config.yaml
arch: "crnn"
model: "sound classifier"
dataset: "synthesised imitations of 52 everyday sounds, one a clip"
train_examples: 39062
n_mels: 64
hop_length: 160
input: "log_mel"
spec_augment: true
win_length: 400
targets: ["sound", "group"]
num_classes: [52, 7]
norm: "batchnorm"
hidden_act: "elu"
depths: [1, 1, 1, 1]
kernel_size: 5
stem: "single"
widths: [128, 128, 128, 128]
rnn_width: 128
rnn: "gru"
bidirectional: true
rnn_residual: true
rnn_layers: 5
loss: "cross_entropy"
optimizer: "soap"
beta2: 0.999
learning_rate: 0.0024
beta1: 0.95
shampoo_beta: 0.999
eps: 1e-08
precondition_frequency: 25
max_precond_dim: 512
merge_dims: false
one_sided: false
adamw_lr_other_params: 0.0014
max_grad_norm: 0.5
l1_shrink: 0.03
max_steps: 2300
batch_size: 64
epochs: 3.8
lr_schedule: "wsd"
decay_fraction: 0.3
final_lr_fraction: 0.05
warmup_steps: 60
weight_decay: 0.3
adamw_weight_decay_other_params: 0.05
Rows from block 3 of a small sound classifier, named by matrix and row number. Each number is 128 + 32 x the weight over its row's rms, rounded and kept within 0 to 255. All counts start at 0.
After each channel's rows are labels from the 100 clips, of 14976, where the channel reaches its highest value: "loudest" is the band of the loudest frequency at the time of the peak; "top examples" is what is common among them. Only what is clearly more common there than usual is listed. The data: synthesised imitations of 52 everyday sounds, one a clip.
# conv: width-5 conv, stride 2 (model.blocks.3.conv.weight, 128x128x5, each kernel summed), inputs 0-127

conv.66 [ 51 125 122 131 150  99 139 146 115  78  99  65 158  72 112 166 126 127 125 118 181  75  94 126 155  85 147 135 114 176 131 152  32 130 141 153 127  94 142  89 112 112 176 120 174 130 127 150 166 151 130 120 136 142  85 127 107 143 185 125 137 142 119  90 155 194 143 129 129 165 113  90 143  63  96 116  98 155   0 204 120 124 131 114 116 142 112 118 141 120 138 127 194 124 191 130 177 132 129 168 112 133 106 128 102 156 128 128 130 153 127 135 118  77 126 142 126 115 102  92 170 114 134 125 176  91 162 126]
loudest: 2000 to 4000 Hz; 1000 to 2000 Hz
top examples: household; hammering

conv.24 [ 77 160 117 203 128 115 130 126 150 102  89 149 111 149 115 123 119 148 135  81 148 119 126 152 136 173 165 130 172 113 103 119 146 145 168 108 142 158 128 140 141 137 163 144 149 140 127 198 130 148 112 159 134 150  40 134 132 138 169  96 110 122 146 108 160 152  99 125 152 147 136 130 129 107 127 124  64 160 194 116 100 126  95 114 155 116  24 163 118  96 120 178 140 136 151 110 124 131 135 140 125 147 198  98 129 101  95 138  87  81 140 110 136 103 107  89 114 120  94 160 159 148 195 161 143 136 255 168]
loudest: 2000 to 4000 Hz
top examples: household

conv.120 [119  98 148 185 151 163 128 132 133  99 142 169 130 136 154  57 138 176 163 200 113 180 175 137 146 114 121 143 165 101 167 116 136 146  60 167 141 128 145 131  92 141 147 107 141 148 174 120 149 143 107 143  85 159  84 115 172 146 112 146 123 109 123  44 102 118 146 136 195 123 196 182 150 114 138 128 126 118 132 158 186 108 121 147 167  75 137 134 122 137 146 120 121 144 136 152 140 133 127 117 174 159 120 122 142  95 117 117 161  86  95 118 151 151 184 118 160 126 222  84 202 130 143  99 184  96 212 159]
loudest: 2000 to 4000 Hz
top examples: household

conv.47 [ 98 150 109 118 155 115 156  99 139 154 155 100 149 147 156  80 117 134 122 143 115 173  92  93 105 133 110 123 143 114 204 119 152 101 146 112 109 157 111 119 164  85 114  80 141 169 169 107  86 111 120 143  91  86  39 149 156 142 127 160 198 116 124  94 174 108 152 213 150 164 147 166 104  92 128 191  60  90 146 164 206 141 122 135 118 143 136  77 126 119 116 210 138 152 128 119 131 143 119 122 148 221 119 155 126 188 118 138 112 170 122  78 138 169 120  97 167 115 148 120 143 137 125 144 102 173 125  85]
loudest: 1000 to 2000 Hz
top examples: household; water drop

conv.1 [124 109 112 106  80 120 160 144 122 119 132 113 154 116 118 204 100 143 120  80 142 122  66 139 141 129  89 100 148 131 125 132 112 112 132 132 134 147 120  92 170  94  98 131 129 255 118 126 134 138 116 135 125 180  76 125 197 145 128  89 128 114 111 157 174 130  86 129 123  96 255 157 150 107 118 128 130 148 205  99 113 117 135 124  75 108 142 120 128 119 130 123 116 119 126 124 131 128 139 123 122  86  94 171 124 140 120 149 134 114 124  99 164 181 131 127 142 152 170 121 132  67 198 131 155 156 135 121]
loudest: 1000 to 2000 Hz; 2000 to 4000 Hz
top examples: household

conv.11 [ 24 129  91 155 123 159 114  74 115 153 164 134  85 134 123  77 105 154 132 122 147 164 178 128 162 125 152 126 125 144 197 169 103 120 124 141  93  92 134 156 100 139 169 102 136  83 116  71 125 184 133 141 101  71 171 133  56 123 108 126 136 133 106 118  83 132 118 141 156 132 170 132 145 170 139 154 147 151 104 137 122 115 122 129 101  97 143 141 207 128 135 101 115 135 145 147 201 131 116 149 133 154  89 122  66 117 113 153 217 150 112 103  71 118  73 127 110 129 184 149 138 139 175  66 124 200 160 148]
loudest: 1000 to 2000 Hz
top examples: household

conv.65 [102  73 158 172 127 148 137 101 123 115 217 160 166 107 141 158  74 127 147 134 112 133 138 113 199 211  80 116 151 101  93 124 170 127 106 170 150 104 122 130 129 125 120 138 147 123 174 119 146  94 112 106 146 131  88 107  54 120 185 130 110 132  43 162 104 160 136  75 156 115 142 133 171  48 170 139  92 121 124  92  89 114 136 145 176 120 135 143 141 125 114  55 131  87 180 130 108 114 155 111 136 154 203  94 143 162 116  93 106  84 127 112 169 120 188 100 137 125 173 130 110 122 141 166 161 128 146 159]
loudest: 2000 to 4000 Hz
top examples: household

conv.35 [166 108 124 127 127 144 135 124 126 122 169 128 150 182 103 160 129  90 143 151 143 153 157 208 149 150 163 181 179 140 147 107 129 154 151  77 138 165 133 121 197 107 144 140 139 114 135 165 125 160 117 154 139  79  21 129 135 128 209 157 143 111 121  41 165 132 153 121 206  95 123 198 105 150 139 111 167 100  82 142 142 139 178 159 125 155 163 169 141  82  73 145 125 136 191  91  92 189 102 107 142 155 138 161 123 129 116 123 134 130 135 167  90 139  73 102 126 122 123 130 151 116 131 124 131  93 101 174]
loudest: 2000 to 4000 Hz
top examples: household